A small masked image model, trained from scratch.
Model: 48-pixel images, encoder arch vit, encoder norm rmsnorm.
Training: normuon at rate 0.016, 5700 steps, batches of 64.
Data: trained on simulated grey scan slices of phantoms with and without marks, 61250 training examples, 6.0 epochs.
Rows from block 0 of the decoder of a small masked image model, named by matrix and row number. Rows with one number belong to one neuron. Each number is 128 + 24 x the weight over its row's rms, rounded and kept within 0 to 255. All counts start at 0.
After each neuron's rows are labels from the 100 images, of 14976, where the neuron reaches its highest value: "colour at peak" is the nearest of a few named colours to the mean colour under the peak. Only what is clearly more common there than usual is listed. The data: simulated grey scan slices of phantoms with and without marks. In brackets: how many of the 100.
# fc1: MLP up (decoder.0.mlp.fc1.weight, 576x192), inputs 0-38
# fc2: MLP down (decoder.0.mlp.fc2.weight, 192x576, transposed), outputs 0-38

fc1.198 [ 89  54 119 204 119 157 117 141  84 172 109 133 147 113 131 131 134 129 122 129 136 195 132 125 127 140 132 117 133 104 126 114 129 127 143 122 128 121 131]
fc2.198 [108 129 149 155 157 100 108 114 144 157 101 150 116 147 138 114  90 157 156  90 139 130 123 164 155 116 158 147 102 108 134 126 127 158 160 136  99 138 105]
colour at peak: black (89)

fc1.216 [116 110 151 149  67 145 152  79 175 132 122 132 152 138 113 125 118 129 131 123 114 109 136 137 111 136 112 142 128 118 109 144 149 140 121 129 118 140 131]
fc2.216 [ 95 161 129 136 129  90 125 152 144 121  99 115 121 152 129 151 152 116 113  74 156 116  91 109 166 108  96 103 122 118 144 119  91 109  92 137 117 143 102]
colour at peak: white (41)

fc1.548 [113 139 110 117 141 143 169 135 156 137 135 133 134 130 128 131 132 125 127 130 132 101 137 132 128 130 123 130 128 129 129 133 117 130 132 129 131 131 126]
fc2.548 [140 135 103 128 138 117 163 110 157 141 114 127 114 122 114 122 137 135 155 154 132 116 120 136 101 168 141 107 126 121 123 117 106 114  97 129 138 118 106]
colour at peak: white (74)

fc1.496 [121 129 114 148 145  92 148 149 168 118  99 147 148 169 112 144 129 137 129 128 134 128 133 124 152 151 113 106 124 191 111 117 133 117 105 149 132 108  99]
fc2.496 [138 148  57 118 135 147 162 163 130 148 154 135 139 102  81 155 132 180 117 104 108 152 146  84 154 121 119 126 155 135 136 127 136 117 123 102 151 103 119]
colour at peak: grey (100)

fc1.570 [103  94 123 165 151 129 165  86 163 188 121 139  95 111 132 131 122 161 116 127 135 143 121 129 132 139 152 134 137 155 145 113 126 142 131 135 141 132 133]
fc2.570 [113 131 122 104 169 174 119  97 119 191 116 121 155 101 150 116 151 128 143 150 147 132 188 143 139 203 129  92 137 123 126 149 160 113 129 113 163 105 122]
colour at peak: white (40)

fc1.482 [149  86 183 118 204 153 153 144 123 113 154 141 106 123 141 142 136 150 129 140 156  73 145 121 134 119 128 121 117 142 125 124 132 124 124 148 122 116 131]
fc2.482 [119  92 136 157  93 132 132 144 121 138 157 109 135 128  88 123 128 120  99 109 150 155 135 116 130 102  77 151 120 117 111 113 110 107 130 139 162 130 141]
colour at peak: grey (92)

fc1.111 [122 118 105 143 124 149 143  99 177  82 145 123 138 127 142 134 116 106 128 122 114  93 132 141 128 129 126 123 139 153 133 122 143 123 115 132 121 115 128]
fc2.111 [145 106 143 127 129 108  96 143 113  99  87 111 158 135 139 110 157  82 156 105 124 163 180 141 108 117 149 116 125 135 130 110 119 170 119 144 154 152 139]
colour at peak: grey (82)

fc1.422 [154 122 127 121 114  85 206 180  83 113 111 117  93 142 126 129 138 114 117 126 115 130 130 137 116 115 129 129 127 112 130 158 121 127 136 125 136 140 123]
fc2.422 [142 128 144 142 138 106 149 131 177 147 129 165  84 103  95 148  94 132 105 102 154 116 139 122  74 159 127  67 145 120 154  99 137 133 119 110 112 142  94]
colour at peak: grey (100)

fc1.423 [118 128 100 201  36 121 130 118  82 133 135 143 139  89 122 115 137 132 130 135 129 149 133 132 124 126 140 114 139  58 136 113 139 129 146 121 128 134 119]
fc2.423 [137 137 143 146 118 137 163 141 121 100 157 125 162  99  85 162  76 141 137 151 109 150  98 124 114 132  94 153 145  96 150 146 100 138 128 125 162 135 139]
colour at peak: grey (76)

fc1.371 [255 169  59  85 100  93 127 123 131 138 119 114 131 146 128 123 129 135 127 133 131 163 126 128 132 121 137 125 135 121 136 114 125 130 125 129 134 124 121]
fc2.371 [255 161  59 103 149 143 127 100 140 139 120 131 103 121 156 108 108  94 121 102 127 158 133 144 104 169 124 137 117 122 123 105 102 141 143 168 120 149 124]
colour at peak: grey (94)

fc1.131 [109  71 186 200 164 189 186 113 158 109 138 133 116  95 127 141 129 144 136 127 132 114 128 136 131 121 130 112 128 157 123 135 127 135 129 125 133 124 142]
fc2.131 [133 106 100 133 137 127 141 145 105 131 127 132 133 143 142 138  51 149 133 145 124 109 162  66 152 147 163 150 166 111 118 134 103 112 101 144  98 131 146]
colour at peak: grey (100)

fc1.533 [129 154 140 107 162  71   0 133 106 159 129 136 160 126 136 132 126 144 139 119 118 122 137 126 125 136 122 126 121 165 137 132 123 132 145 127 125 125 109]
fc2.533 [124 160 119  95 166 118 137 119 110 112 118 127 126 157 150 127 144 156  92 114 141 142 136 119 131  81 156 136 137  34 129 156 107 142 119 125  91 132 134]
colour at peak: grey (100)

fc1.386 [129 180  99 165  99 152 188  94  98 109 133 134 123 112 125 136 126 123 128 123 127  62 127 128 113 131 126 131 130  97 137 132 138 124 124 129 130 131 128]
fc2.386 [134 149 130 187 113 132 152 123 125  95 150  80 110 153 151 119 100 118 123 141  62 111 175 168 122  98  71 105 108 181 107 122 119 119 146 106  88 104 180]
colour at peak: grey (100)

fc1.148 [120 145 135  95 124 119 139  94 158  94 135 121 138 126 141 132 134 119 128 119 113 151 126 126 141 131 128 143 125 133 122 151 137 128 132 120 123 120 133]
fc2.148 [160 140 128  96 121 120  79 106 153 166 162 126 125 107 107 135 130 168 134 141 103 133 123 165 134 141 137 148 113 172 119 133 141 132 125  93 144 119  87]
colour at peak: grey (87)

fc1.477 [150  84 136  73 128 107 146 114 152 125 140 137 131 113 127 131 110 129 129 125 139  86 130 128 126 125 120 138 131  76 129 137 126 141 137 124 116 135 130]
fc2.477 [103 129  97 136 164 133 138 166 157 127 117 107 139 121 122 144 123 105 121 148 129 143 109 126 145 117  96 132 125 136 123  78 114  57  95 170  75 110 116]
colour at peak: grey (98)

fc1.157 [120 160 111  91 104 178 166 170 134 150 104 127 124 137 129 136 135 120 130 122 134 148 143 117 129 131 112 133 117 155 136 129 122 143 138 116 136 129 118]
fc2.157 [170 104 139  94 162 114 150 109 146 113 104 135 137 159 153 142  97 161 148 137 106 145 112 134 164 164 154 139 148 113 107 165  99 124  78 137 111 124 153]
colour at peak: grey (99)

fc1.67 [151 118 145  85 160  62  97 117 124 161 138 151 145 130 139 134 123 152 140 137 141 165 132 131 108 121 121 124 114 101 149 121 124 135 140 120 120 137 135]
fc2.67 [131  83 145 113 122 128 159 129 140 121 132 157  73 143 137 153 132 127 145 107 137 107 143 158 144 102 110 145  92  97 158 115  82  95 147 148  69 173 117]
colour at peak: white (76)

fc1.540 [167 122 115  86 206  24 107 161 138 124 130 126 140  87 122 127 126 144 128 126 128 214 136 135 131 115 124 122 131 118 132 148 112 137 134 114 135 126 134]
fc2.540 [136 130 102  70 154 134 164 101 130 136 106 177  76 127 146 159 171 133 150 140 125 130 134 172 142 115 135 142 102 125 157 118  79  96 163 146 118 168 156]
colour at peak: white (75)

fc1.439 [138 114  77 118 166 180 194 190 203 168 126 127 149 140 134 137 128 135 134 126 119 142 136 127 129 130 130 120 128 136 134 128 133 122 117 137 130 120 130]
fc2.439 [ 98  56  83 128 112 147 142 168 125 191 118 155 129 138 142 147 128 115 127 178 125 106 126 113  87 135 124 168 131 154 102 102 139 151 111 159 101 132  95]
colour at peak: grey (96)

fc1.514 [129 149 101 149 117 169  97  43 105 175 117 136 158 121 133 130 120 119 131 125 140 136 141 115 113 131 118 132 108 145 122 113 126 137 136 120 115 139 132]
fc2.514 [121 155  75 115 123 137 140 160 113 103 105 110 129 117 119 145 149 105 116 147 100 181 148 148 146 128 136 153 107 153 148 122 124 129  97 108 121 132 150]
colour at peak: white (44)

fc1.199 [128 124 163 135 113 145  91  70 154 202 125 145 142 128 133 131 119 124 133 138 146 100 142 125 131 135 127 117 140 126 117 130 122 139 132 136 112 133 143]
fc2.199 [124 143 183 164 135 159  91 122 169 134 108 118 122 125 141 102 117 147 148 141 131 134  94 161 109 166 117 146 145 129 136 117 115 138  86 116 131 135 123]
colour at peak: white (37)

fc1.234 [113  78 101 122 103 149  72 121 143 109 121 123 131 120 112 123 112 148 120 141 137  48 149 133 120 121 107 135 125 121 125 133 146 147 105 138 130 117 124]
fc2.234 [133 116  86 141 106 106 103 145 137 167 115 123 107 126  82 100  73 113 120  83 120  78 159 121  86 155 146  84 162  88 158 153 137 115 118 101 127 153 133]
colour at peak: black (95)

fc1.567 [140 110  89 131 121 139 113 198  80 197 107 140 170 132 127 144 148 126 137 130 128 162 128 116 127 139 124 119 133 117 123 130 119 122 109 128 129 137 119]
fc2.567 [125 112 112 113 118 138 122 142 140 113 107  84  95 130 155 113 132 140 137 167 141 164 130 103 129 105 143 116 115  62 121 119 117 112 130 140 110 136 136]
colour at peak: black (100)

fc1.84 [185  45 173 124 149  21  53 133 146 115 135 129 141 103 140 133 129 125 133 123 136 160 119 125 130 132 157 128 139  82 141 124 159 121 153 120 123 133 121]
fc2.84 [123 107 135  98 132 127 139 116 153 174  87 155 101  99 135  88 164 120 139 151 180 138 114 151 124 140 160 154 130 144 142 113 121 131 169 120 159 171 141]
colour at peak: white (74)

fc1.382 [ 85 164 144 141 132 173 101 113 174  90 129 123 110 105 125 120 114 127 130 129 156 118 137 129 150 129 129 116 136  78 121 107 145 129 120 138 118 125 144]
fc2.382 [123 116 140 140  99 135  95 146 123 110 131 126 146 133 144 138 124 142 122 130 113 141 124 139 120 130 128 118  93 168 157 103 160 151 124 108 190 158 152]
colour at peak: grey (100)

fc1.9 [117 149 110 143 151 119 188 141 165 167 119 141 152 104 134 133 133 124 134 128 131 113 138 127 133 146 123 121 120 108 128 128 114 125 124 138 130 129 125]
fc2.9 [106 139 133 130 127 143 143 125 136 109 165 140 117 126 138 161  98 143 150 132 133 126 109 113 100 144 104 131 159 173 107 133 117 133 163 152 121 130 126]
colour at peak: grey (99)

fc1.472 [119 125  56  76 125  83 163 144 153 109 122 149 163 163 132 131 134 121 129 125 135 103 125 128 122 134 122 138 128 125 144  91 115 123 126 124 137 140 124]
fc2.472 [ 97 143 113 113 140 138 185 104 109 126 136 116 139 187 132 126 134 119 133 132 111 150 131  96 118 126 144 133 119  89  95 170 160 137 145 106 123 125 132]
colour at peak: grey (98)

fc1.105 [156  32  92  73  94  97 156 109 167 149 135 126 136 117 123 141 136 123 122 128 140  88 127 114 134 145 124 123 126 112 129 121 118 133 127 130 126 142 129]
fc2.105 [134 152 135 122 151 110 107 127 168 158 154 111 166 119 151 148 130 146 139  84  74 153 118 120 171 124 151 121 159  99  96 113 137 114 133  71 116 142 124]
colour at peak: white (77)

fc1.480 [161  64 182  96 148 103 128 153 170 221 132 154 126 105 131 135 120 164 126 128 147 133 131 140 121 124 132 131 128  99 135 131 127 137 131 135 128 139 128]
fc2.480 [118 116  85 139 132 104 125 115  72 205 115 113 129 131 144  89 139 169 157 137 171 150 161 105 185 131 126 123  91 125 119 137 133 117 138 143 102 111 151]
colour at peak: white (48)

fc1.263 [133 151  72 165 128  56 120 107 139 148 137 148 142 135 139 137 118 125 141 138 141 127 121 124 128 128 129 135 128 127 130 119 123 143 143 114 117 129 139]
fc2.263 [144 155 100 149 129 117 123 100 120 127 165 108 131 158 133 141 154 130 123 151 127 147 114  99 107  75 106 147 129 149 121 138 109 147 116 113 131 133 133]
colour at peak: grey (100)

fc1.123 [146 126  94 132  44 136 114 110 119 143 121 134 109  79 112 117 128 133 132 142 133 127 132 130 112 121 113 114 125  96 148 125 121 133 130 131 121 127 126]
fc2.123 [104 153 105 132 119 124 135 126 137  82 112 110 132 169 142 165 147 135 144 129 131 158  95 130 147 157 119 130 130  81 194 132 141 168 134  96 114 126  80]
colour at peak: grey (86)

fc1.162 [112 152 104 165  96 123 166  56 141 149 117 132 125 143 132 128 117 122 124 129 132 130 132 132 135 129 130 127 136 139 119 144 126 141 141 123 128 118 139]
fc2.162 [144 120 141 148 113 150 141 134 127 181 112 150 137 130 144  98  87 114  71 119 151 136 131 143 132  98 129  89 127  91 161 112 167  82 110 155 111  89 135]
colour at peak: grey (99)